Rows from block 2 of the image encoder of a small image captioner, named by matrix and row number. Rows with one number belong to one neuron. Each number is 128 + 32 x the weight over its row's rms, rounded and kept within 0 to 255. All counts start at 0. Numbers have three digits each. After the name is the row's rms in percent of the matrix's.
After each neuron's rows are labels from the 100 images, of 14848, where the neuron reaches its highest value: "lies over" is the class under the peak; "strongest on" is what is common among them. Only what is clearly more common there than usual is listed. The data: made-up ball-and-stick molecule models.
# fc1: MLP up (encoder.blocks.2.mlp.fc1.weight, 256x64), inputs 0-63
# fc2: MLP down (encoder.blocks.2.mlp.fc2.weight, 64x256, transposed), outputs 0-63

fc1.46 072:128128164095176098128153128128091128185188128165128128128156128108166096095214085075128128173128128128128184111099128128128064128128088085128073128128128128128099128077189162167128166198128128
fc2.46 071:137148095128128128128128062128134128128098178200128128066167128128089128128128128196175150210128181128128131115128128092128128137141052128128121128128128050128075128128135176075104190128161141
lies over: stick; white ball
strongest on: dark backdrop

fc1.89 069:161128184092089064128157128170094047157128128128083128128186128080128076095128128128128128128128155089128128128128128128128128086153090128094074163128225128128128128128192176128128128183128088
fc2.89 079:128118080128128134128128093128128131147140128219128128076128128128106106128128128152160128206128128128128159128128112090142128128138076128128128169182128012109102128128169128067044190128128152
lies over: grey ball
strongest on: dark backdrop

fc1.116 096:128128128148064094128156128143090128128128192128153103149128128085128144128210173128156110128199073156101128128063094128201089178128165128174128128166128107090128147196155128103128082128128128
fc2.116 059:128097128128128128128128181128128128128128128060128128174126128161179112128128128128078112040128128128128063156128128145128128128155196128128128128102128209128165128161128128167220033128114157
lies over: red ball
strongest on: red ball; space-filling

fc1.252 102:092128128128128128040157128153083128162190128128162128156128128213128128128159098166128128128169179168068097128105171128083096128148184185128106128147184128128128128128195102102152089128164128
fc2.252 073:128092155128128128128128189128128123128146102080128128161119128128141102128128128063128113060128186104142083115128128154128128128128178128128128128128128232128163128128128164161225021128111146
lies over: green ball
strongest on: green ball

fc1.231 118:128128160089128128052046128156128128169128170128128128128128211128155128174185146128052105128155128128128128128093128180172097128076097075171187128128097128109128111128128162128154128128128191
fc2.231 162:137128191128128090128128128136128170072108148171150128059182128128095192140148128128077128176128162156100152128128141162112128128093104128128128090119128128159128128143173039132114211117146045
lies over: yellow ball
strongest on: space-filling; yellow ball

fc1.130 111:128128128153128128184128086106163145000128128128128128085167097064170128159080128128128128128163100104183160151128084128128175128088128089148128128147083128158128128128128159128099158089098090
fc2.130 172:128128128111128148128128163128115120128128128067179165148128128128194128128148096115039128056128128119068110128128150186128119128105196128128128063070114190128132128181139090189174091128128128
lies over: purple ball
strongest on: dark backdrop; purple ball

fc1.92 200:140128128103128128073061128128185163146149141149112106128103215197147128200180104128066128141128128128156128128128128163113090128083108128150231088128128108110147128107128165138096128128150168
fc2.92 266:128127166128128099128128128119115173097108180122128144102172128128128219124141128138059128144132195154069136128128145184102124157089123128128128086086121141189117128167154055128134187112145051
lies over: yellow ball
strongest on: space-filling; yellow ball

fc1.36 076:128128198096128128128167097167128088165128128166128128128128128128128089073215099056128128128128128103128170128128128128128075128177091076128096128070158075128128128128191169178128167170084128
fc2.36 076:128128062128128154128128078128128149187128128163128128056128128128084075128128128182154128217128159103128128128128128103128128128144043128128128153128128038096085128128128206093104163128144157
lies over: white ball; grey ball
strongest on: dark backdrop

fc1.243 090:128128128201061128128128128128128128080128128128128098128128128128128185128159167128128128128189081128088128128067101078221128168128128128169159128201128128091075153211128128104128128088128128
fc2.243 073:128128128151128128128128138128128128128082128091128125174128148200181199142104128163092110036128128128109089128128114128148128128177147135128128128106128184157128128156128018170215083128128128
lies over: red ball
strongest on: red ball; space-filling

fc1.95 074:128128156128094082128128070186080099188128128128128128128128128128128076078196128128128128156128128080082171128128128174128081092128103072128128128077128128128128128103226168157128161201128128
fc2.95 073:152128081139128128128128068128128144128116128219128128053163128128107128128128128193173128208128183116141134128128128058148139112150062128128128142147128051108081128128167148068128162119140146
lies over: white ball
strongest on: dark backdrop; space-filling

fc1.208 086:128128128128128148027060168174128128178128128128104128128159128128191128167175128128044153155176128128128128069128159151178128091072128072128128128128128128128128128128189128128128128128128201
fc2.208 130:149128217128128086128128134139128146086128128151128128064170128128109234132128128128081128162128128128094144128128128147116128128095105128128137106120136128128128128141184001121128155119128042
lies over: yellow ball
strongest on: yellow ball; dark backdrop; space-filling

fc1.219 123:088099128110128108181128128128128128128128158158128089128142128047128084128165128069128072172128152140128187170101023128128081174072105128128128128128109128111128104128128128128100181147053161
fc2.219 172:128128162128128100128128101128128182123077190143128146118186128128159193128141131181099128145128223156106128128134155171099128180090156128128128072088128149166108128177147118121148200128166061
lies over: purple ball; red ball
strongest on: dark backdrop; space-filling; purple ball

fc1.7 087:128128235100128128128128128128128083128099079183093128105128128128128128062128128106128072128128157080128159128128162078128128128128059128128077152095155095190155158086128128201128128191128128
fc2.7 094:157119039128128177128128114128128128168128123128104128075103128118095020128128135144110119190128106104070112128128113128149128128136071128128128176150128043112110128128081181106093148155128190
lies over: grey ball
strongest on: dark backdrop

fc1.226 100:128108157072128081128163073148128069181128147167128090128128128128160067080198093083128128182151128160128181128101128128128062128128092073128107128093128128128105128097157128161071161153088159
fc2.226 082:128153128132128128112128062128128151128061178201128128084178128128102135128128128202156158199128199160128128128128148065128128150128106128128128108132128069128078128124128128103097218128178128
lies over: grey ball
strongest on: space-filling

fc1.146 084:128128176062128103128160128161101090179128128128102128091128128128128085072214094069128128128128128128128181128098128128167061128151091074128089128092153128128102128093155181155128179205128128
fc2.146 080:150128087128128151128128075128128159128128128192128128058149128128083098128118128190160128223128161119128128128128121081153128128148045128128128145140128042128082128117133195070109179128147145
lies over: white ball; grey ball
strongest on: dark backdrop

fc1.60 114:128128128128128128068128128147105167166173128088143128153128175219128128212150095169099128128181191147093078112082128128075128128169174128083128153149173152081153128128161128106128128128171128
fc2.60 087:128105169128128158128128177128128128128138108080128128155128128128136108128128128078128118080128171096128085128128128136128128128114156128128128128046128206128154128128140149172240000139115128
lies over: green ball
strongest on: green ball; space-filling

fc1.41 081:128128200092128100128162128128100068174128128166128128128128128128128128063195091092128128128128128083128171128128104128163087128160057047128081128128128078177128128089128128171128159190078128
fc2.41 081:166128058128128170128128094128128152178107128150128128047146128128093064128128128170128128213128146100069128128128128128128128112128054128128128149128128037128092128128128182106072180153145154
lies over: stick
strongest on: dark backdrop

fc1.138 097:128128128159071065128128128144105128128148159128128103128150128091128084128213169158169128128173089128128128128081111093205077175128181087168106128168176107128128128199128094088128096128109095
fc2.138 068:128089128133128128128128178128128128100137128065128128137128128128167055128128128128113110069128128064128087128128101175128128128128161128128128128111128211128173128128149128159211000128108152
lies over: red ball
strongest on: red ball; space-filling

fc1.215 143:128144128108102157041102128128164158152128155128090128128110208202169128197170084128025128128145128106146128070128128150101128128100128128145195090128108128128128155128128167128128128128158160
fc2.215 182:128117128103128077128128141121128178081124166091128139101149128128128214120139128148070119143133160131071148128137145172100121149087102128128128128063128157128128128163171042149175128104139018
lies over: yellow ball
strongest on: yellow ball; space-filling

fc1.81 076:128128128171128103182128128128128128069128128128128128128128092128128212128188186128160092128128128128128080128046101128188128185161128045128128092189128128128128128187157094128128083085128128
fc2.81 067:128110157168128109128128155128128128128128128082128119192096128128128235128128128128128123028128128128154103151128128130128128128128165128128128128128144200128150128128128014150229128128120128
lies over: purple ball
strongest on: purple ball; balls and sticks

fc1.75 117:128128128128168128080128128149107156151178128128150098150154128222128142219149077175128108108184209155102090128069163150128128128128175128089128147128166128089159128128179128097128093108128128
fc2.75 090:128102162128128128128128174128128128128128128063128128153128128105128128128128128087128126077128197104128087120139128170128105155100163128128128128047111216128151134128128142164218006128122128
lies over: green ball
strongest on: green ball; space-filling

fc1.239 072:128128170086128076128179082163083087179128128128097094128128128128128057092200128094159128178128165128096177128128128128128050128128089128128082128097128128163128128087173196164128128177128128
fc2.239 076:134142089128128128128128061128128142128128164185140128070144128128087091128128128195186148188128157128146128128128128057147134145153054128128128158138128058128077128119132212080128183128151166
lies over: grey ball; white ball
strongest on: dark backdrop; space-filling

fc1.202 106:128128128194056128128128128128128128072163128086128098096159128096128128179128148128128149128185074128128128177096076128169128145065128128128128112202111128102128157228128128128128128073109069
fc2.202 121:128125073106128124123128128128128156154059186063128128174128128128214128128101128184097123092128128144085073128128128174107128144114170128128128128059128172144128128188091128149213073128128128
lies over: red ball
strongest on: red ball; space-filling

fc1.33 073:128128204128128096128128128128062059166128128166128128128128128128128083086196128128128128173156128128128177128128128128170057128176084067128128128099166128128128128128169186168128163218128128
fc2.33 079:150128084128128150128128071128128148128128163192128110057147128128077092128128128189162142202128145119130128128128116077154128128153055128128128147134128045128080128114133193074107198128148163
lies over: grey ball; white ball
strongest on: dark backdrop; space-filling

fc1.159 083:128168128066128092128128128172128086154177128158106128128128128128128081056215128087128128128128067128128179128128082128169078102168097061128106157080128128128128128099152170128128163202128128
fc2.159 070:164128080132128161128128067128128168195083165196114128087153128128128128128128128210163121225128187119128128128128128083128114128150087128128128128136128045128093128106138128081110182128158128
lies over: white ball
strongest on: dark backdrop

fc1.48 075:089128128128128128128128128128061128128173128075096128128159128191128181181167128128128097128189191173091088128074128128128087154170190128099128128184173128085165128128167101059128098128128128
fc2.48 049:145098128156128128128128146128128128128136128056128128145128128128145110128128128092128128055128175128128078128155128128128094150128153128128128145042128225128135128128147128175255088128128157
lies over: green ball
strongest on: green ball; balls and sticks

fc1.10 075:128128167128128082128128128162093079168158128128128128128175128079128128128200077065092128165128128081090186128090128179128073099128078088128088169093128128128128128089211128128128165165161128
fc2.10 078:177128100137128107128128086128128128128128153214128128033182128128111128128138128177153128198128170122128166128128115093128128128128050128128128143170128056128083128128195128065116187128140128
lies over: stick
strongest on: dark backdrop

fc1.218 098:128128103128064081128128142128128156128128181128128094128128128083128128128216190163128128128190095128128093128052045106189095188128160115128107128175128128106128128180174128089128128128111128
fc2.218 068:107110128128128128128128163128128189132128140083128128170128128161167128128128128145048119062128128128100071128128128200128128128128190128128128128104128185128144128172115045166195035163128128
lies over: red ball
strongest on: red ball; space-filling

fc1.241 177:128128128128114128074088147128177147160148143149128105128105222202152128204177083128049128128160128153140118128088170149128114128113106128145222089112128111107128141128128182140128144128158153
fc2.241 212:118122165123128093128128138128128177103108174087137141116158128128128219120142128144059121130128182155051128128128151188098123156083123128128128128061128155128124132174149060161168149117147044
lies over: yellow ball
strongest on: space-filling; yellow ball

fc1.0 116:128128114128179128110106128164128156128128128090128128169128114228128128197128078161145094128170198128103086110062157128069128105172177128061128128128128163084128099108173128095128128104163128
fc2.0 096:128114170128128128128128177128128128128152128085106128152094128128128128128128128085128122060128158089128093128128120128128128128128156128128128128128128234128157128128144133165248000139106128
lies over: green ball
strongest on: green ball; space-filling

fc1.16 100:128106154103128128146154128153128091196128145157104128128128168128128093069228058086128085173128128154104202128128128128161094128128102077128128128128153128128128128103185185128082170163078128
fc2.16 081:150128093128128128128128064128128128212066187208128128090169128128128128128128128206138128195128203128128128128128144086128128135128092128128128106128128070128091128128128128063119188168165128
lies over: white ball
strongest on: space-filling